A small encoder-decoder audio transcriber, trained from scratch.
Model: encoder activation swiglu, encoder width 192, decoder layers 10.
Rows from block 7 of the audio encoder of a small encoder-decoder audio transcriber, named by matrix and row number. Rows with one number within an expert belong to one neuron, the router's apart. Each number is 500 + 50 x the weight over its row's rms, rounded and kept within 0 to 999. All counts start at 0. Numbers have three digits each.
Before each expert's rows are labels from the 100 clips, of 14848, where the router gives the expert most weight on average: "lies over" is the class under the peak. Only what is clearly more common there than usual is listed. The data: babble in 24 made-up languages, each with its own sounds, syllables and stress or tones, from a formant synthesiser. In brackets: how many of the 100, against the usual share in percent.
# router: router (encoder.blocks.7.mlp.router.weight, 4x192, trained with AdamW), inputs 64-127
# gate: expert gate (encoder.blocks.7.mlp.gate, 4x192x192), inputs 64-127
# up: expert up (encoder.blocks.7.mlp.up, 4x192x192), inputs 64-127
# down: expert down (encoder.blocks.7.mlp.down, 4x192x192, transposed), outputs 64-127

# expert 3
lies over: /æ/ (26 vs 3.1)
router.3:399525610471511477535524497508497414447452480515464513515492469518506588548495499551517521460452461568418524562539514419501542446469571435557478544494570529476485479508532504507488549551516622
gate.0:413555376504484503389467475499600573545481461448529515464433442500392409506526484543544577559522500473475578517497535534475428480488536484571584489513482486448466465546473500582532502506513502
up.0:482451559475467550538513486515582454407498502519449538467598458484543480468439461516447390466525493525484498594516471494463547501561500484467345552516571492524554533470505487493403540435512423
down.0:581525424493481615507473491475484502522489431435481494548459494417523534456534456499545497518431415531557551441499452423490498490444511457479486489536505557435512580440471522456486543481566472
gate.1:562599624435574484492483507532404484489536498475355462475587482573547480392443506557505495423486492538548521546478478563572409541417502574434377534510549520442540459493387439487544552525457460
up.1:596493508463567470449509532512518456438416585445425545437371522589666443377561426398558571540548510607491557472562525574550537412533518427541538569479546567499476454514471486523548520441432497
down.1:475469456478492459555509569537504494520531525402461485469508464543531514451541445580529515506482469517546546443429485447475461548570522555577518590499435398434558537564430527526435425512501527
gate.2:510429514407424495496433541442513506390528510498449540382482472437499487513499586461424548506479477539503549507389490471497462516533493482513444533537596581510452569469493442483592529511501484
up.2:473540514576529481529519471500480546541536473516559478591547435545542514422519463509489377423517518426493530503659604465567541438547515439417537500505373507474545438436524550516420517500509534
down.2:448493555455414503538528457550529421420568520539480535527468553585489469598471474506483479645424501534505530417530507540583536428570515586522434539394469473530394457411501552510465496413444564
gate.3:469492535497530552487506477569571467463442470501533499522528430486519531531504536486349554512473482495564552436537498468567464611550469468612565479487572476539546552533497467485467562622508573
up.3:449473550466523568477539481569522503538470501523478519528573383505496558481545568476381536518488534457533573423558488476562477590510434452618529476479570511509542510498568453515503569612458567
down.3:516574544499523454491498550464415449479521501562539506477519504630523428454443503437505489436480544500483458530498425531419488492457465462422523540470601588510406522432454558461519510466515532
gate.4:496624508521444513448435446521565539547528475474543503537516500578524459566446462533531492547434514473518524481514498583478507430548544536531482556512533434473409497434468505523481471564515464
up.4:512466527457510491513563552472447440395452542526485469496483463469525499490589569494501570460478478571487497425474484428493541550448480492516535444493524514542620528548479471546487497477488570
down.4:479472526638522512508560498363449591481478521500515478519533491531518476419505528516462529471485492469567529477519554504575594449531490439509577445459551571490447457544429592504480571470498548
gate.5:472550466543492516513584481553483439401433444468565474450533589478410519529506597365525461469403536489522456496481504563524551506490432464564524539465421580465490479535457608484478555348420566
up.5:439459503469471504531534427548482498489543513519439507508497563493598429534561449591498538526595489577430555553567535446501452578505616566460474464491529456479508446512541342450557442578552523
down.5:447456461487571513530435567563438488416520443469462505509488517530522657552397587503535507487531521530510534490528488534564536516570529521558536488527467543460468482575475542467523454593499449
gate.6:555453585555491550492507532623467513577472519542585533491569505479488533566530538512532493576539435474635526487448489473513524585473507500560535413446468435574482428547453464521528560494464514
up.6:532548514494598546389585558500564472431522596556516546578487488490491586529590478445550502361459530602517508490555500547477514520542511499400394485543556502554555518532424520410518485451471540
down.6:499499459480500465546500506461433457538505480538562467628427475641461490556602537473498563437481501468550493548536495434548434474575565507609430495528479493457498459410430529604434523493472596
gate.7:484470536549570484497500550564479460455423536526487519475503522544481506403510495529476585474538438448585534519596443539519490431484495421621546419430514486542566448579494441451491517561527539
up.7:480458516510557506512515539555510449448428549549486539498497512524465510408529509530470576508542428411591510499614455534533497438498473410619531390440510491535600447606520454461518526550519529
down.7:477558522514539464444437517394364497481574536496569492536514509425486555496592521536505412389489505506420539553531501432516544449471517569430538600489492480478613509483522504471531493458462581
gate.8:496517415522566480472516439537403486524424465444579548536513490467528473469485478401548476501568461442463504517550474473463511509451436482466515505553524487463463445499539506496467587383577645
up.8:468511563462489510554488597386548542443577515492467439497470495493459565561481546686499525421449581566511527526513512464548545550553568510474468516505571498501537540493475493514538464540463457
down.8:534514366490599516497436469469549591518534537515518429402427470480492423519506440490500429565411468533539548526504475516556409489512441518478511518493438388512428426487546507540431465527519460

# expert 1
lies over: silence (100 vs 34.6)
router.1:558491452493495599515596469523491539501517568485493523444494523501593450468530553565495439454570536515543512587484573477482493451557499467499466504469449487582521421458493497588514447425468489
gate.0:582522466479622480538512454501448569485485521485533501570451582471631430425466492599529487479458556549396540359465491493539430491472474537479503460496609491513518431488436436612495490541516564
up.0:410490541607401479502504525455523513504505518504425509468541456519407623565470501372437464532509429487625512565496527489511496509508493536459518537491405502498441594513512541463511483429504469
down.0:427547412520482518489544540521444556578483518506497482546450424492447501500603615483412493444560481519542527525573557516427559556487474466515509498565522405468520597597465461488439563434522601
gate.1:432486521414572470511465611485488533344498610420454503536517494494520450446416521499465527442520464518424461523588501429472549494514521466535429400525515555521422463526445460564592515512525500
up.1:499438463521514536521483512549515554532562470470484536495430618578541505527498465455561458535491572525485590396480541510537423490546495517491540527486360439555583651609440517464479473458527503
down.1:511521579513430586495491504524561511493579463535549621601541476458539569495528398526509479537513442479488519523528501495515505449499505523497546442409527451495564535521520422461545519396563346
gate.2:505504542496508537435486437524566553531464483505497476474579528467560456486426453623467568460506462446556565446451509477498511492492547489462535509481463521527404549463547351508513596539565441
up.2:490436517532517543427537448593446567526485434443537445507611489474522499459456415602460533489459510478482568432503448463495541534546504520465522553442468516506451537432514416522522544547611423
down.2:472435479510523493502466483580536477554471486448469478515504507572503478382344490567531476473466487450408525537507518442493553494459467485457569668499592471516558484464573504439499564466583565
gate.3:486432552535577495508457529607494522557466554509489510452473575511483462522444444506416575361497426560502478592517560439481531483512569473492501426453443506419448543448535480513462522511485475
up.3:463624410558380477498457539453582538483505493490492464498534429574536516534571535515605479525453526444443453467487465598528457544547396518571468490549526553532469444540487564534560454541566526
down.3:545615384526556574493431534543485527416492498534479470514472594450487499447510560466481457519591440434434491551532479533512571471388472523487608486461555498474499555525582598486437498587532567
gate.4:519474538485500473472533489504472487636608454508486507469552428547527469444444422493520506474501571477487511572475487561538467516483529513444496402523521450457547495501542525578515456398449603
up.4:477504481551485522489547477522377486591605460493513540504528502614512469449489548503550474519443555474505461578497481585517482570501503556430559450529536446491499473462490559546412473420428526
down.4:463427500508525515550493532528548425506468492503542570448531453508429520525494545488482560483575455561556561590458505463404447530557501565481510495463408449474453475509465510433570430543501453
gate.5:547415531526462443573513479509559470525444469467523518535475561469544576448490393435486545508423508455496490455406555425509514392415537573512505540541490467498445429449512576484417491545517529
up.5:553580561461547488510589461540524519421503444492556597437541440548409484599469593598500389506490463577542465482490549487578488543558582526507508522564539524578568531518520486480482461504451504
down.5:490478421426567464626475553579539550486592469530507572517494549527490460436526485447583449480434553541514427508453545567462589545510456474460431420466426506471505542400493500422434534462534519
gate.6:561427546468532479533448545576561473527564571588512467525391399490463503446523416530400547415468471447463528484524505528529501494523489459486561520538603537522533557492510553466499450498577577
up.6:548517466607530521457536530410482564464516401388427480443541549466562458518458472595518548512564540534512571529426457443538474497594506521512400437544384466505542537546545463550471538454455497
down.6:587552395515545538566496585474395475508517529514406448552427470503543392467509475490479540414479493533549524558345563383577400365480450529515462510501514465479502514491483552577554485518495463
gate.7:403415517494395514453477443496532486447456580495475545574579472537615501541488434485482418518535579516523407543521457439513544605619501510489528471450519529552545542412489495478535432475534554
up.7:503528545484585426490583582529439547598475435416528477509489459440385471467503577525502594525421428494497585483488516572549464478455456443446522539559561400479431486489482526507516535474516537
down.7:518444442489354552495403601533517522496517463579549511574426395477496504534507459464497513558381491483502514475451502589481523507485558509434558557507472444428421491458555520523481567498441592
gate.8:555515447566516520533489399493540512525527540430496520581465427554514566549529469572526526478504564501528440450548567514504546572573573418440467511531432502534412533474405558570496509452536473
up.8:515524478531508513447421417441530536479486486532502565533440409551477571557525529590525556448412535465522499455575485565484591530588587454545430482571527487510426557447440558563491508523453554
down.8:484538521482450501481414519506518492416516581547525467474466586512475476505480494569433531561525561545542463468583502528440468471519531541529499516513530504499573517539496507473456548529488459

# expert 2
lies over: /ɔ̃/ (46 vs 3.1)
router.2:545488537503478525547500526478575456542494476457556503470454528454497388539549451532497457598433447497534448517424498514549509526546539553471612504435489440456390589460434653467450483430519487
gate.0:445501468501480553387538577472473515435500440447482544530598527528551531496511568498505498612498533624551494531490467545526595481557522538420508443491458579486383618539581550490497536550599455
up.0:556484510501517502600472438525542463505514536545548434472409477468477452473477406472509501387480474388433518479537537448490388500380481471562468526524540463504582364438438460564521454419414568
down.0:461531449419448526502481559412462460557517505486416512624432439531477523393532562465480523478491485532516522520497523549495552489471436436439468504480510519467434469563472476458553472501454569
gate.1:522510533493428485507432498544527472525491480464536619542504521590575474505558445509513496556489486552436390567525441581479469576453476457543553519500436548491595432493518421533538484423493468
up.1:454501550457486501569555505593474509468443471519588575451470540582482615447520400470522483528421477561520482594524520595504497579444527474474499547470454481544477482550466460453579452427541522
down.1:501442511448545527527507533475507574468524358415511475383556463492591584422490526464632452463544429492458462508497477503469505539495462474510547463496531536596532431552570457570456448553366536
gate.2:510509464463515533455513556530484535504508442476536551574506496503459425518462434498571420493509496528471464532543568485548454424540494589466458457447478552501419557569502501421537531500534436
up.2:508525467549520526543441513436513442488464576468551463441489456518428506440624516497502575511518522408537543531588458569535570506577508527543559475583511555568523424533492483661543425572451605
down.2:532488515424463497481450511478500461521431472476463487484533534587465530486476554667458471557502411497497522493505435534447450489534509472573456475542413512401522488539416486497541458501437484
gate.3:572431456435475524474422542576544505503409513545496568446415482517517599485505473485519460480472549562460522468466609532546461496520397476599502528522518496488501486597553465462537524520497605
up.3:439464446433523527425395484533503533487500417585475474426451456424568562480504434513494426496438556479535483439424598375418498417549452508444494570467541435410489398444454441406440569440408509
down.3:506559474629593480531503506513522496488529552516505561422494490481485501544454468428474584505519509586489518529516506535520425438405500452438418579547571474448479469532456550497541417473491449
gate.4:519521444441553521433571560526486573465504481461496472502468579494525515497461456446519434554441446542384508570472433458489447478514458477487472392589458547602530576508426514483522449437530429
up.4:524530508420546528511558552514463574436486460451518491555526626515530494526418464405552414566459400544450492606427420415485503510581555492440490465563454588529463497505488538518460455459542432
down.4:501444553481428482507472562486468528481405390508485484549435457490533535487435481344556498532526517444591523461486456538534483549494529516511536528511480501592453518573499437482533526532539449
gate.5:508562537524555509473468536497537510467580425494619493512389573523515553486427477511485511500598507520440397522461450517501480538552433528505483494512462479590442510406438471471445443511463537
up.5:445520578505536491503423518542481512447541424521625491589443531499561545486449525591448514479566524549470449517519474424573458515533466571486509479465470521559464500447439504529467524553435543
down.5:611378524426502489560500579493519520554557500424389510526481473545477566512543474507480562544541407432485461502574483408456626481531534364538441541506523478502535529513451484487521486532608481
gate.6:573465492531465427545416483455514422469529527454557438438500513590450504446544462434431443450462516551532505472493545537547581561455501531488481544489437534493444508499535494551540424537534459
up.6:398550451510422419543536444538421558438492530466488460510472498602517526552438437473558424477441518500435488477547481473413514524426463468481471565453527479536457543586482515515507621474553536
down.6:533547519508571380505465561574465432542490457547459537508475549522410528616504533461497559497439575538440577443416480529495588569474447403469544443443556541499566460517527521479575503559571540
gate.7:380496462567529547520477458519470495431514477545492520475518496517497480557517522495483478456457412523407507382490492498527545453484581513536522553532516431506442549596382570558505476454481499
up.7:583429523394474500459468512516439424522478565527511492587525513424544514482480535609467513460533460452536483537488508526458370508485469562424566456384482605520528506556509408464477583559566546
down.7:444459490492402457526519551580516514468492593484481483383515359586506455514509493504406446551502413454547457432443541543439487433550504486491520405428515496462528439536490448417404502434586519
gate.8:543454485442486547506529435449511490562452429516487426508499480482493511591475539564544519554472540478512524462506568489477411439454468593461517502490465546567467371418485552479426516528465392
up.8:455529543499439466499503494502504495499445520487453534509551607526554526583425480448418512438538513506495468538503471435487528533571517411610479474508565476406394581539553459538481444436561564
down.8:526583533458469449486512480514524469510538538466570422504627519495516524518561514562476440560531560414482534432498567556376444507492436471405477452507461532541521422441469465527515562449565448